Weights of a small multi-label image tagger: patch size [2, 2], width 160.
Rows from block 12 of a small multi-label image tagger, named by matrix and row number. Rows with one number belong to one neuron. Each number is 500 + 25 x the weight over its row's rms, rounded and kept within 0 to 999. All counts start at 0. Numbers have three digits each.
Before each neuron's rows are labels from the 100 images, of 14976, where the neuron reaches its highest value: "top examples" is what is common among them. Only what is clearly more common there than usual is listed. The data: rosettes with rotational symmetry. In brackets: how many of the 100, against the usual share in percent.
# fc1: MLP up (model.blocks.12.mlp.fc1.weight, 640x160), inputs 108-159
# fc2: MLP down (model.blocks.12.mlp.fc2.weight, 160x640, transposed), outputs 108-159

top examples: eight-fold (98 vs 12.5); off centre (69 vs 30.3)
fc1.475:492542489504495519522502492481531515506502464505538510513500534513523475431520498511514543504458454507483481494470512486475550534497482513515516535479524475
fc2.475:527499526471500499512477502504467475474504501489516483495514513501499449534496570454538468528472511478531506485528502482448516496524465480463503545531500481

top examples: five-fold (40 vs 12.6); ten-fold (34 vs 12.2)
fc1.494:514526540460485524515491465495480525472524484515465486460487493498504507483485497459479502493475486511515526461474555511479490508513506506487487495497493589
fc2.494:505470534476500518530505546490486544528458516476488507502505539498456477469511480490519491507547466489494499493522530499483525524505544506514509462489504466

top examples: three-fold (100 vs 12.1)
fc1.325:485513513491524507461509497511513502519507504497517502519498491531486492504497540461509515513542523506490483508477497495515451531480444488521512503512522495
fc2.325:483473490465533509458469536511489490467503534560509513505542494534471494477505516446532500465496460520496478493494497509513505493521486494474498544503472465

top examples: eight-fold (98 vs 12.5)
fc1.478:506497470529506482535513532487543517464510484503497548497464531495492515507507502521481510512490506498514438479530539523483520476496582533504531508493539502
fc2.478:474492485485476505541489469535515515455480472475503485497520478488519520506506489502516491518517606559463485500502498482483504458496497480487565526514485521

top examples: eight-fold (99 vs 12.5)
fc1.23:509490512517531507481481510491508499495490501523482520502505496499549486499496494513510526480484472521483475494486543517514493510534543512521487543483507537
fc2.23:492530535487469480485452498458478504527512476475507489513481482471541504479492491531495519514506532502470523478517451482492516514506512504526518504522516525

top examples: pinwheel (100 vs 49.8); three-fold (59 vs 12.1); four-fold (38 vs 12.3)
fc1.43:505564483520492503603525536459483531577496488461458515484519506492496497475516511471505479503451497465512486449469504471492487509484509484499497503517489527
fc2.43:531521509486508514474503478524532520473458476481485509519536542488501498491476515468524528517437504485441498518482511519495480502487507499507516495492498488

top examples: eight-fold (96 vs 12.5)
fc1.308:531492522452504512542501521518498519499511500520494469533484488509488461484502487517497514518508483520478502485529519507497472472500523445484473431501451498
fc2.308:491516466490475511489523480510436493483484493513486526474516494488468477488481537443465487525495449517504475518499485550572477490494480536493495499503509500

top examples: pinwheel (79 vs 49.8); five-fold (63 vs 12.6)
fc1.629:465460524495487468500462469497497500498522503531473548510490507491478462459494547452513504564500443488484523450572504478505495556500465499538509476471490514
fc2.629:510493499444445510449527479535478490485490519507528511509498531509477536493505492505501474492504537515491511516492499498502460469492500489476485483509495506

top examples: eight-fold (97 vs 12.5)
fc1.179:489561500513497456497501524490488520489529475506462520495485501495458541466504503511447468476506500487516484458514529509480476495489548525501526549516541514
fc2.179:484528470501527529494504457480493514512500457481462522484491496504464523483492457509514482545527532561505527497504482514486505504505505485535494480514496498

top examples: five-fold (90 vs 12.6)
fc1.488:503520557471501505513519506518512521495496492457532477497477503525476464470527472513470540500501496499504517486520436485472502500469516465494525556495503526
fc2.488:489463562479487479478511493471483481478457520517523485464519498524515514469479525449501488486520505487493489447470522494472510506495487539507477482461503504

top examples: five-fold (54 vs 12.6); ten-fold (32 vs 12.2)
fc1.135:470517482525506514483519483454491479525530472537514496513507467464490496509516510485554462538519480505493504527496457542472496554522507481518538473470500470
fc2.135:481478523496469495490533497485461499507494489476488536507480522488501545522499497511491514528459480486484480495470511509493513453498528469479507504482455506

top examples: five-fold (86 vs 12.6)
fc1.97:503487504547537468508483537526513501438515536491488542506511522505493449502486470520501491489527508488452514446492481558476520522505458510542495482520490498
fc2.97:504488504498492472460478462457478482525505523494486480506485550496465556531494519498527510501472481517503465523481520406495461515468477484518497489480484481

top examples: pinwheel (100 vs 49.8); dark (35 vs 14.3)
fc1.503:529563497513526488513499508495496509538501500492451503495537517488488468521501513487502503501408534510504493436493501486502481502513519503483511493551471501
fc2.503:490526492483491523529453486512522602492525517537533521489542528488494520467449569534493486533497512496493524487508510485490470529522495546573466509521505463

top examples: pinwheel (100 vs 49.8); cool (65 vs 14.5)
fc1.279:499533518502534589511533500488495469548474512509492506470509403492484491521500498513493498514447517518379508501524507503494487485502510495508508487503533532
fc2.279:514535484526480551507471505465504576467503505532517498521503479500490489489448550525493496540516498549541483500453520502494494530536495515560461515496506435

top examples: pinwheel (100 vs 49.8); five-fold (45 vs 12.6); dark (38 vs 14.3)
fc1.306:501545503510521463537496512477499522530496500481454498489552523483485472522515513474504531501448550477560465449479509479500493527496510505474509488535468516
fc2.306:480514489494483510519468496514523576516507509529498522490554531492519538484454543510512487528511532494456575510522507497493490510513495519545465499495482449

top examples: five-fold (100 vs 12.6)
fc1.219:488457555462507477505533484473522525477483521535510512511478511495500506487515464514436483554503503490490496504509470482508493433519516503490511457491491510
fc2.219:492510514471497480494482508459567516507511530484543463495465488464540479511514468510529514513516521488483484499473581509521519484507446510503526477484496523

top examples: eight-fold (71 vs 12.5)
fc1.598:476490528539524517509540496469484522495484467465504523480505484511475505454543505462497482480507471484512512517473471516498491492464467486518478510515498526
fc2.598:533497511489532475548491445518507515512425503515473504469484502538475489489505477539499477492504543514488523506505490512462536487495492490478516501523482478

top examples: three-fold (96 vs 12.1)
fc1.509:464455508512459466488498503496466519517452506462517495481460505487545475544509486464486489500497508452492534494516526512498567462529543494519490475466485521
fc2.509:468502482503516525501489487461523543520538514494502474455479495476478487534504453516509501482552532541496481535498518502507503507501502474511521490523449495

top examples: eight-fold (97 vs 12.5)
fc1.244:517499500544466531512497477510471513483456471531502541512495514489487486482491469463515505466526535496509504506497545496497502532519492494524481522447519525
fc2.244:479545484536485518533496495502503494466486500500515506502525465539520515462465483506482458527501454503515532535506469498482509461514524452490548465537508485